From a checkpoint of a small model that predicts nearness at each pixel.
Training: nadamw at rate 0.0011, 18600 steps, batches of 64.
Data: trained on small renderings of single solids in any pose, 98750 training examples, 12.1 epochs.
Rows from block 4 of a small model that predicts nearness at each pixel, named by matrix and row number. Rows with one number belong to one neuron. Each number is 128 + 24 x the weight over its row's rms, rounded and kept within 0 to 255. All counts start at 0.
Before each neuron's rows are labels from the 100 images, of 14976, where the neuron reaches its highest value: "patch colour" is the nearest of a few named colours to the mean colour under the peak. Only what is clearly more common there than usual is listed. The data: small renderings of single solids in any pose. In brackets: how many of the 100.
# fc1: MLP up (model.blocks.4.mlp.fc1.weight, 256x128), inputs 0-127
# fc2: MLP down (model.blocks.4.mlp.fc2.weight, 128x256, transposed), outputs 0-127

patch colour: brown (64)
fc1.176 [151 138  83 175 118  85 138 117 153  86 159 107 166 160  95  90 127 133  93 177 142 138 135  99  91  87 102 135 108 161 147 134  82 139 122 104 114 116  99 116 118 118 136 129 168 137 175 121 126 137 114 159 107 117 130 136 178 166 121 138 115 116 102  96 161 129 120 127 114 123 154 125 151 169 109 115 118 136 128 120 145 139 117 128 111  78 122  97 143  78 157 143 130 132 124 111 123 106 100 139  93 119 167 146 106 124 105 160 163 113 156  98 133 116 172 113 143 148 105 143 111 114 150 171 120 162 133 128]
fc2.176 [139 157 111 107  91 100  92  90 120 135 149 106  93  99 101 118 164  80 138 133  94 143 126 119  99 131  78 153 130 136 163  92 112 118 134  91 126  90  89 141 111 138 122 121 148 106 128 119 153 173 126 174 122 129 101 144 131  94 131 141 142 104  95 102  87 119 125 174 110 140 130 146 153  77 122 108 140 147  90 117  82 139  91 140 109 128 106 135 146 180 122 111  97 159  92 127 146 147 120 115 122  98 121 107  97 100 123 108 121 132 125 143 145 126 119 102 157  88 127 132 112 106  94 103 106 156 109  93]

patch colour: brown (59)
fc1.131 [ 87 171 129  67 129 137 131 134 134 125 132 164 127 126 125  80 113 101 136 113 127 135 178 130 139 164 141 131 141 131 134 108 205 133 138 132 138 129 135 151 146 136 188 135 123  73 148 170 146 141 120 105 111 115 152 116 123 118 144 134 143 130 138 127 136 101 128 132 131 135 136 193 139 122 138 128 116 156 137 130 126 124 130 158 121  99  94 125  86 152 143 125 143 104 118 109 139 136 185 126  93 101 123 129 174 131  96 123 132 100 114 142 136 143 102 128 126 133 188  52 111 163 127 132 107 109 113 170]
fc2.131 [156 154 147 151 124 150 108 143  68 165 150 162 139 141 152 153 172 102  97 158 150 167 154 148 151 147 119 163 148 131 137 136 147 137 145 146 126 146 130 109 145 169 159 163 170 149 143 145 166 155 149 175 152 155 140 156 152 138 147 110 168 139 134 149 148 143 158 160 155 177 139 167 117  84 172 140 114 157 133 154 142 163 115 154 140 153 145 139 152 168 142 146 141 107 127 158 115 157 145 156 149 142 146 129 116 158 158 143 132 140 151 157 120 122 132 133 152 113 150 159 139 112 131 153 148 151 159 130]

patch colour: green (31)
fc1.122 [122 161 139  98 152 150 115 129 135 142 155 114 142  88 171 145 110  71  98 112  86  92  91 130 157  72 139 115 143 172 130 143 130 130 108 132 161  94 159 109 136 124 129 134  97 159 116 129 101 122 153 152 144 123 134 109 157 121 128 126 152  94 138 152 107 137  94 108 147 130 111 139 204 121 128 127 134 108 143 137 131 168 151 130 101 141 152 115 130 131 130 118  97 112  68 118 160 121 127  87 121 152 125 135 113 108 160 148  67  98 111  86  99 141 116 131 135 149 118 128 150 122 186 116 158 120 124 109]
fc2.122 [143  97  98 100  99 108 110  85  87 111 111  82  78  93  91 122 130 146 174 119 127 116 123 129  95 133  97 138 112 108 157  88 118 112 108 106 110  82 104 150 116 131 121 118 141 121 104 118 116 142 119 125 125 126 102 119 134  94 103 165 126 108  91  97 104 105 109 133  94 148 114 116 148 111 134 112 177 136  98  90  94 132 104 133 110 127  85 132 128 134 121 121 117 152  84  95 149 131 111  94 113  86 112 103 128  99  90  99 111 133 130 149 166  75  90 117 122 110  98 124  95 129 111  97  98 114 119 101]

patch colour: black (85)
fc1.95 [112 140 128 135 119 137 137 117 151 106 181  90 161 129 153 119 120 133 114 155  93 103 136 145 117  92 119 108 127 153 168 108 112 147 135 114 118  63 116  63 124 148 105 102 135 124 150 112 101 127 136 190 102 137 105 156 152 141 115 119 131 115 124 121 134  98 124 117 115 118 127 110 144 130 121 127  65 122 154 167 132 127  76 152 124 135 126 153 149 134 136 140 155 151 137 117 150 126 143  97 132 170 151 143 122 118 161 138 104  82 144 120 113 129 166 124 191 145 104 114 140 132 179 104 192 124 107 147]
fc2.95 [120 123 129 130 147 148 169 143 117 111 101 163 134 137 138 112  95 111 112 116 134 107 108 112 138 107 168  81 128 160  95 134 120 128 100 146 116 135 154 169 138 146 120 120  96 109  81 102  95 100 116 159 129 118 131 109 123 143 184 158 113 141 154 125 140 117 118 106 131 127 135 103 153 151 151 138 183  97 169 120 145 114 167 104 138 114 141 128  92  76 121 130 142  29 129 132  85 143 136 113 116 145 134 141 157 134 129 126 133  82 116  94 132 124 117 141  94 184 157 108 128 128 139 139 138 108 126 167]

patch colour: green (47)
fc1.36 [125 170 139  96 153 147 124 129 124 140 151 115 146  94 171 144 109  77  95 109  92  88  92 116 158  81 135 113 149 162 131 147 130 127 116 125 150 100 160 115 128 131 129 140  98 164 108 133  96 135 156 142 150 114 141 111 163 116 116 139 134  94 133 146 106 144  79 108 145 140 103 129 204 120 126 122 148 112 136 123 132 173 162 131 102 155 150 117 130 141 123 129  93 108  70 113 162 130 129 106 112 158 120 133 106 119 153 139  59  93 119  81 102 133 114 127 120 141 126 131 148 115 178 116 139 127 120 106]
fc2.36 [137  83  94  96 100  98 114  87  99 112 113  75  82 101  90 111 121 158 161 119 126 110 126 122  97 129  95 137 114 119 149  88 112 106 112 105 123  90 106 155 110 104 113 111 132 116 114 119 106 136 120 114 113 129  97 127 135 101 110 170 114 112  88  89 106 101 111 119  94 123 122 108 158 126 128 116 180 141  93  88  88 124  92 125 123 116  90 112 119 126 122 119 118 142  92 103 141 125 109  95  99  79 112 114 117  94  94 100 114 139 127 149 155  96  95 117 119 105  94 123 104 135 123  88  89 116 111 102]

patch colour: pink (31)
fc1.132 [127 132 111 120 150 162 106 124 129 126 121 181  76 130 140 172 118  77  64  87 137 120 121 115 119 126 145 118 103 125 137 118 126 121  67 139 158 143 167 135 142 137 133 144 105 147  96 132 113 141 114 102 153  85 141 105 102  95 140 140 126 128 123 133 143 124 126  88 130 126 139 168 182 102 154 138 137 138 148  92 117 158 171 115 111 138 147 115 102 110 111 113  93 104  63  97 128 122 104 143 157  82 128 101 104 120  90 107 113 118 119 121  72 116 134 137  98 124 136 151 130 120 123 163  99 127 129 101]
fc2.132 [ 96 118 139 139 144 139 132 160 119 116  86 152 171 179 158 123  95 171 141 100 147 111 104 113 160  95 107  86 117 144  72 156 124 114 125 143  78 154 154 145 131  98 113 106 100 114 126 121 123  75 111  79 116 109 135 103 108 143 135 152 109 137 155 141 155 128 125  75 153 126 114  92 144 136 103 146 144  92 138 111 163 102  85  99 131 105 156 103  91  86 112 176 132  92 117 139 152 147 135 145 106 158 129 146  93 156 128 133 121 128  99 125 131 157 139 143 122 140 138 104 133 113 144 148 139 103 133 149]

patch colour: brown (75)
fc1.112 [116 141 134 114 149 104 132  87 165 129 166 119 183 110 138  74  77  99 113 174 152 120 138 102 129 123 144 121 152 139 124 109 139 128 116 112 111 107 130 147 121 133 177 134 117 120 178 154 105 115 150 154 117 129 137 115 177 147 113 139 135  70 139 129 118 125 117 113 131 109 114 115 167 161  93 111 104 139 114 137 136 157 150 140 129 104 125 131 125 152 165 136 127 121 123 130 117  91 123  97  63 138 195 132 148 127  93 153 154  93 134  95 135 163 118 109 131 176 170  90 132 166 131 117 128 136 127 143]
fc2.112 [149 113 129 135 152 131  94 143  67 100 104 129 104 108 104 111 108 122 118 115 128 108 118  95 161 133 106 120  86 154 108 141 141 117 127 139 145 140 134 100 118 107 117  91 167 100 143  95 121 141 124 150 110 114 158 102 124 129 187 181  98 114 131 129 155 102 103 112  98 117 118  94 136  62 159 155 122 104 117 123 137 108  83 125 140 107 129 117  96 145 135 109 147 194  97 130  95 208 133 105 110 143 126 156  98 122 127 156 123 135 116 142 125 118 110 149 116  85 137 104 141 119 123 128 132  86 132 147]

patch colour: green (42)
fc1.172 [125 167 136  98 155 149 122 128 126 139 152 119 140  94 171 144 108  75  91 109  90  89  93 116 162  76 133 114 145 166 133 142 127 128 105 129 151 100 159 110 137 134 126 141 102 164 114 134  91 130 155 146 148 113 136 112 162 121 120 136 142  96 129 147 107 141  85 103 141 140 107 133 201 122 128 126 144 111 143 123 134 177 161 125 104 148 154 114 129 136 123 124  92 105  64 114 162 130 125 102 121 156 121 132 109 119 153 140  63  89 120  81  97 134 119 127 123 138 119 137 151 118 176 122 143 124 125 106]
fc2.172 [136  87  93  98 102 102 114  85  91 107 113  78  85 103  88 115 124 164 166 120 129 110 124 122 101 121  92 137 115 112 142  94 113 110 113 100 125  87 106 157 106 102 116 113 128 113 107 125 106 134 120 115 118 124  98 122 136  99 108 169 120 110  87  90 107 106 110 117  93 124 121 106 153 121 124 113 182 136  93  86  93 127  90 124 120 119  89 117 115 123 124 120 115 142  93  95 146 126 110  98 102  84 109 112 115 100  97  98 113 139 128 150 161  92  98 114 125 114  93 117 107 130 125  90  90 115 118 101]

patch colour: black (36)
fc1.178 [136  77 125 153 144 118 129 161 148 135 117 167 112 124 130 142 154 153 103  96 147 125 107 139 135 118  79 124 113 116  72 145  99 140 150 130 117 123 131 143 127 101 160  96 105 165  83  95 114 111 137  97 129 143 131 131  98  89 157 111 140 111 151 130 128 122 142 154 141  84 120 192 144 192 154 124 138 126 145 109 130  63 119 103 150 122 135 119 124 113 153 130 144  93 129 144 110  96  92 156 119  80 117 147 128 188  88 149 146 141 102 119 145 129 140 126 141 136 145 158  99 152 148 132 154 155 150 108]
fc2.178 [ 92 155 137 136 146 156 168 131 123 120 106 126 139 131 145 179 135  63 128 141 165 123 142 139 156 156 139 117 106 176 180 151 156 121  75 155 153 114 158 125 148 168 125 129  93 152 123  98  87 118 152  65 135 139 136 133 166 130 119 130 161 169 134 121 159 126 144  88 142 115 132 125 135 115 117 142 131 163 157  94 170 182 129 135 128 136 135 101 117 119 132 131 161 118 134 130 121 139 139 105 137 157 161 162 159 151 121 141 128 103 156  92 108 148 135 145 102  83 129 112 100 128 139 141 146 130 158 153]

patch colour: black (96)
fc1.160 [ 98 135 130 107 109 164 131 124 136 104 175 102 135 125 151 125 128 116 139 143  93 103 136 148 124 115 128 108 125 141 171  94 116 155 133 135 139  67 122  64 153 149 112 115 129 123 141 111 103 115 120 179 101 129 104 157 133 124 117 128 136 130 117 131 145  82 142 120 104 123 145 125 143 120 155 126  63 139 182 163 120 124  66 146 109 125 123 142 149 136 123 126 162 147 131 105 163 136 145  96 148 163 140 130 128 133 153 134 112  84 134 144 112 119 157 124 196 122 111 107 136 133 166 105 200 101 110 143]
fc2.160 [122 106 138 136 154 150 174 145 132 120 101 152 146 144 147 138 104 135  91 127 161 113 123 133 151 110 175  93 132 144  98 143 138 136  97 150  88 145 152 166 148 143 130 129  93 127  86 123  97  89 132 137 140 129 135 113 138 150 163 124 126 142 153 134 150 127 129 105 135 137 132 104 130 194 129 145 181 112 169 124 161 127 180 125 144 128 139 134 106  76 134 136 154  35 148 120  95 130 128 118 131 153 136 137 161 147 122 141 128  96 130 104 138 128 108 145  96 188 151 114 133 149 154 146 142 113 145 160]

patch colour: brown (67)
fc1.238 [131 129 116 160 143 137 121 145 139 126 167 108 138 125 151 206 166 109  91 115  96 103  86 153 123 101 141 110  88 197 104 177  80 130  96 117 154  92 135 117 113 140  75 131 106 171 124  77 149 139 137 136 140 122 102 125 134 143 150 123 177 151 132 124 130 138 139 126 141 128 126 133 168 139 103 139 120 132 139 137 140 126 135  81 118 116 113 117 138  88 106 136 110 120 106 136 124 139 144 130 151 136  99 140 125 104 123 131  97 154 104  92 117 125 145 136 146 149  80 172 162 128 175 132 157 125 116  97]
fc2.238 [159 117 134 156 155 162 113 148  47 149 145 140 152 131 152 149 140 121 154 146 158 133 160 154 146 126 134 138 141 124 134 139 152 151 129 142 148 148 119 101 139 147 147 147 158 154 117 129 148 125 159 147 154 135 154 140 135 168 122 151 130 143 153 138 153 146 150 146 139 106 151 140 134  85 200 153 158 136 144 125 145 127  99 151 164 147 131 178 138 116 158  82 152 128  92 120 109 158 131 158 148 153 156 128 124 137 148 148 140 148 161 153 125  53 137 147 150 129 156 138 145 179 172 138 137 142 149 137]

patch colour: black (51)
fc1.103 [120 143 131 135 115 123 128 131 166 116 177 113 157 118 157 119 115 112 113 141 109 111 140 137  90  88 151 118 111 157 181 109 103 136 119 123 149  79 123  78 127 157  93 117 152 121 183 102 125 153 142 170 108 129 110 149 136 155 122 132 147 136 136 128 136 108 129 127  95 115 127 123 159  84  92 118  43 131 144 160 123 141  94 137 119 112  93 131 153 129 131 131 160 159 124 137 142 143 143 114 132 145 137 118 151  76 148 135 115 102 139 124 111 147 170 115 174 148 106 129 126 153 187 112 177 125 104 147]
fc2.103 [130 133 139 131 167 165 153 158  99 112 124 185 152 140 145 115 101 122  98 121 134 116  91 114 137 101 181 100 131 149  86 140 121 133 128 150 108 143 158 158 148 144 119 127 107 124  71 104 119 107 112 180 145 112 144 107 119 144 170 143 111 133 168 144 152 121 122 138 126 131 133  97 130 139 156 134 187  89 177 160 145 105 167 105 137 125 167 148 108  86 114 100 139  84 138 139  90 146 141 114 134 153 138 126 146 141 145 131 149 132 101 107 144 111 130 129 107 176 172 105 126 133 147 151 149 105 125 173]